config.yaml
model: "self-supervised image encoder"
horizontal_flip: true
depths: [2, 5, 2]
projector_hidden_layers: 2
temperature: 0.1
muon_scale: "original"
nesterov: true
adamw_lr_other_params: 0.0019
max_steps: 5900
final_lr_fraction: 0
Rows from block 6, named by matrix and row number. Rows with one number belong to one channel. Each number is 128 + 32 x the weight over its row's rms, rounded and kept within 0 to 255. All counts start at 0. Numbers have three digits each. After the name is the row's rms in percent of the matrix's.
# p10: first pointwise conv (model.blocks.6.p1.0.weight, 72x72x1x1), inputs 0-71
# p20: second pointwise conv (model.blocks.6.p2.0.weight, 72x72x1x1, transposed), outputs 0-71
p10.36 036:125111124154157165070179130101195101121152119120099128092165132080148135116134141126138133192142127058131072115125116143126130120106106103126126156092123100114109131086114158138183183100160096147087037117063140129047
p20.36 027:156156130086127132088152169171126145212154195094129121113134160128110086084118125122067121133087128114140217119137123072114153159102132100134156124134121121054128054096163148173154136117115136189113130143113139075127
p10.37 062:123129121118155179103139133133170135152164126133115137078200139126150125151169128099125139169124144104134025140118125159155127127124101097129134182124128125130119132056147170127193160092162107195070087134065131136056
p20.37 024:164148118085130149090146156169135127202174203098136117102123151124118089063121131143100114128087134120128217121126122068113112150097116097139165148151130111091133031082154160160130134116110135186120129145112124076103
p10.41 078:132057127230103118131108161060174108148169129133139112079113217150108122116158125100131126151122103125127112103121130115132126136153146156131080170179124150163131134167115117128072149146155105115151034116094103128176
p20.41 070:117139096105180101135108145229110051139177163105094119117126170122129127154105129115096198088087147147158186152133137093127197109109146128116130130162139106052104100125150133166127069133135106056137125130134128140116
p10.42 114:125175126141135150094126000134153164154131125130094197172152170086180125121122130115208048131092119140128114088144121082124122121117126108128107114144126139142077129117121120124105126125135137087148136124169139128200
p20.42 110:140173150156168130094151117138127111131145130133093127110107154125174095128095124110157157120172097134140153071067103133130130090184111185126112133126173107189148093142145015097127108134138068121163186127058123121168
p10.44 107:130075129133107137136137170226148111080121130133139111092114168133150095119129134181100101150112120117125102081110129155097151125130104093131130135252127053102120129119113189127109203133178126115131179134112101129127
p20.44 113:130137086122116156114103097144088180089120125172210147139133112110123160144088114076010127152150171103136113174164134169126128132103130127136076155121091167097148150095139162085122156091117114159112100126135155203108
p10.45 061:133078125194147117150142154104127060121116130126091127126086184098117225091128126102130107080138124111126183133120128121106130129111106158131190114108129101126124128122112083121124213151104144102134144080239139126114
p20.45 059:137103113110136136151183187139120162128129156108109158154149145123059064107147118048028151174121108148069179115119084132141148164142085175143105128117144157101143122150176142144137102109122091110135108122096150064159
p10.48 111:126179131128123120163164141142125134146147126129151087173125117124074110118143130152144221142185000142126169153130130149143128127116164149125159101154125134170164131180104160134117122160130107164133131130114088132181
p20.48 119:110140075161068112109061181091105107085090118119101131134145155131137125079105115110099120146129131130144109129150100184129131161055163095135120121171140134195125141126142148105129136247203156088142105125128131147155
p10.49 096:131193125114107126135170125110118148137128128127007148091083143120052122151133136152143168095151245138127126165151127113169130130114160148127105142146130185121115130145110157128074148100064124128115139099159090132146
p20.49 108:152127155129144146162051113098182118229113082152128112148103104133136188093116148135126164102123117125134074118134058151132130087096081130125121132047153099174129105122123115116129170109173132205143163089137131136126
p10.50 030:129105146153153126083159122100193097123154120130083116063121169071156119095123138106120136197108118104130068136165114146123132130090115120133119195086122138110101129125146134118180230128124075133124103081099132125044
p20.50 034:148151127128130153080093117133165088202197169105125085106112094105139096068111142160183095152097146121156210127125142109121123110095143121138152140162146082140122050091172167135116113118079163163153138155148106100073
p10.51 096:122101125108060097123073144073125115118131127123165099150050159092139178114082130145078124100150105152130186136136129028081118133107092129130150103195128163166070130180121137143110132120141183131134099138081122131115
p20.51 105:156119081069100095143139118095171132163045130136137127175151130145164108119150167099115067163105141142131136139118110103125191150147126165121212216079108089064127093160112177114129141134159104095123117117125139142100
p10.52 032:123094109202123103068190100104154089094118132116072101125127130060149155121109118113151117182111119061127133098109129123129138121076132104132124116083130107128124132112121149120172169098150066086128025100126141138063
p20.52 027:154150115077121146088152161153132129200162189096134123098118159121106078088123125139084104139076136129148219120134126061114140152101120104113157148135118104071132063096164164171137126115115122191105132144113124055106
p10.55 037:120107148198121107109167110099185043098149118132064090098127121082143198097111134130136138163147125098136157102125121105135127145113119130135179141070127110129092125134113108129135196161147073084139035110124146127072
p20.55 034:169142113105137093096112115138154078198180133118118106087094088117134100070116128149204108151079121081149203146141143128100116118089146118134155132148160084118127077092165197143100095127072161160150140165149124092095
p10.59 062:129125126118132161106150135132176146137140124130114163071185141139136143138168129079133145174129146113124020145118129158159131122141093093128141157138126115113125126066128174126182157080175147204081101147046146137063
p20.59 029:143150120092117144091155170161117153199156194089145122106137177119108089085132114109054133134088117108109216116129120075112149165105112099142145132127107130065124058112147157177136141122130128195107121140094140071132
p10.60 091:128140127117146115155117146147128129135147127128108158169146128114157076136109127156121160113130255103131115090098124111106129124144177134126148133143127109123132128142116128138080107125144129000148173113165096128131
p20.60 145:146142143125081129156152162128138107140102135126126097141121132123148129172176124106175156136115155106121037111123152174122117000184106115121075096153212122133121162121121143132119153071121136101134124112145120174107
p10.63 033:141106118124181164163131146089197076139178130132098114049177102103141156097167115100114112177128133102137065117122116150147129129149126104124139175105114132114130124065111171128147187152145081156095043138066112127097
p20.63 027:156152119089125134088118133144151117210182178091124099089110112097125093067117137146154084143079147130145222130127144092105122127085134112142162141155136089104117051081157170144124109121103146171154134147131111078070
p10.65 042:129099135170179121092182115137152083118130126132064087145132085058177115128140126114125128183122125115131083132147130125151121129096157097124151146083135115124142132088137172139173192131119078099114040078149126124032
p20.65 028:157168127137112135054113166170165167206171186083119104118129135114111083057098151129116099155079121132139200135094123085101141141097136106108158133141126129096115047112152141145122143116091156196132145148142124091094
p10.67 123:127110130138114119071133121085130113174147125129157110221174143120079141146108129157084217142113130149124128160108127234128131128126113095129093118106128148134186128146138116125054081118127163149055161130105095131142
p20.67 118:092119128126119105133135090150101164099114130175148108165080133131140102112111143060093133144168158113129087136093143108126111078111096223126142144138118165153145131117138091170128101149120036160155095243146142119137
p10.68 035:123109128125161152125143146094196099139146122133096160067171111104143146117167132096121127186127135096118036119130135157151133126128131095125123161108132108121153133049110176126165193130153092167100055115057138117064
p20.68 025:149147125103121146101130140156150118210175183083131096100120131105127087064129126157121091139079140121140229121136129074099128147089122121138163136145131113110130041079145167167126134109098149186134130165136113071100
p10.70 107:132160128116119146105105177120070142102140128128137192168118121117106099143191129149155154137151136092128101116189126136139128128158124165129139075092125203048103125112152170127086090061056116160146193180109149127142
p20.70 134:082155102140124089148151091160135132093122130144163138132147003138140165156161066115073145219115140149118132063078119121132131160091115135130189118122132158136126131147114177170135142161143132137109101130125103067113